{
  "spec_augment": false,
  "targets": ["voice"],
  "parallel_block": false,
  "init": "lecun_normal",
  "optimizer": "nadamw",
  "epochs": 46.9
}
Rows from block 2 of a small sound classifier, named by matrix and row number. Rows with one number belong to one neuron. Each number is 500 + 40 x the weight over its row's rms, rounded and kept within 0 to 999. All counts start at 0. Numbers have three digits each.
After each neuron's rows are labels from the 100 clips, of 14976, where the neuron reaches its highest value: "peak on" is the class under the peak; "top examples" is what is common among them. Only what is clearly more common there than usual is listed. The data: single English command words and digits, spoken by a formant synthesiser in many voices. In brackets: how many of the 100, against the usual share in percent.
# fc1: MLP up (model.blocks.2.mlp.fc1.weight, 384x192), inputs 144-191
# fc2: MLP down (model.blocks.2.mlp.fc2.weight, 192x384, transposed), outputs 144-191

fc1.72:514486471486519488531522481525542417525518460517456545511514549539468448543504528481524470496464515517565475555463418482492510459552539506491424
fc2.72:548478491537560535510495461492505526599505500572563483506479501607568420473458452518455403524520506536477479506516494471569471494541541490517478
peak on: /ɝ/ (27 vs 2.2)
top examples: voice: child-like voice (100 vs 25.4); /ɝ/ (42 vs 16)

fc1.337:524465504460552483514550493550534452513509472543460515506482517532418437440469515446543499463473502534471466535474444510528512455548510501451446
fc2.337:539493485519536593522471499502515541573517515550568491500563500570536425482507417508477391493537481505457494451533453487529448490510525454496506
peak on: /ɝ/ (27 vs 2.2)
top examples: voice: child-like voice (100 vs 25.4); /ɝ/ (39 vs 16)

fc1.221:476503558465538467474526483493533429451525453485430518501512510502439485451512543482516516447506531480467471539411470538465532471535589549453477
fc2.221:496524530442580549440505489493548423558493493480453479491499483456425495463557526468537546405467489495545466554437470576483513445517491538520481
peak on: /ɝ/ (25 vs 2.2)
top examples: voice: child-like voice (100 vs 25.4); /ɝ/ (35 vs 16)

fc1.244:542452495510573484512545421517560432517510472496447471507516521531463453496496517485543512456473490517494492508470448493497512463562517503450471
fc2.244:484505481534499560485503489520490532546472514518552498465511510551534429423470468500452386558514513512443523447518447480529483531457520520507506
peak on: /ɝ/ (26 vs 2.2)
top examples: voice: child-like voice (100 vs 25.4); /ɝ/ (41 vs 16)

fc1.20:466522474519511385460477449529560458577441496467427464522497456482521525504502576498550519449449563479488530520510481485457517533495458574510568
fc2.20:422482464478448502518480579439511522499537476516523612508545573473484561504489482496489517481558520480491432562508460517475471530488485444517454
peak on: /ɑ/ (25 vs 2.5)
top examples: voice: child-like voice (100 vs 25.4); /ɑ/ (35 vs 12.7)

fc1.316:479507574509525454458508487513557423428544448504445524496548513492431497474511538443496511474530537491476442546422483580464544474529559543470465
fc2.316:501540530490578504450511457473543420550499454502464476535524494494443487457548524480553531423473485533567489561434477530494518472506531547526485
peak on: /ɝ/ (29 vs 2.2)
top examples: voice: child-like voice (100 vs 25.4); /ɝ/ (36 vs 16)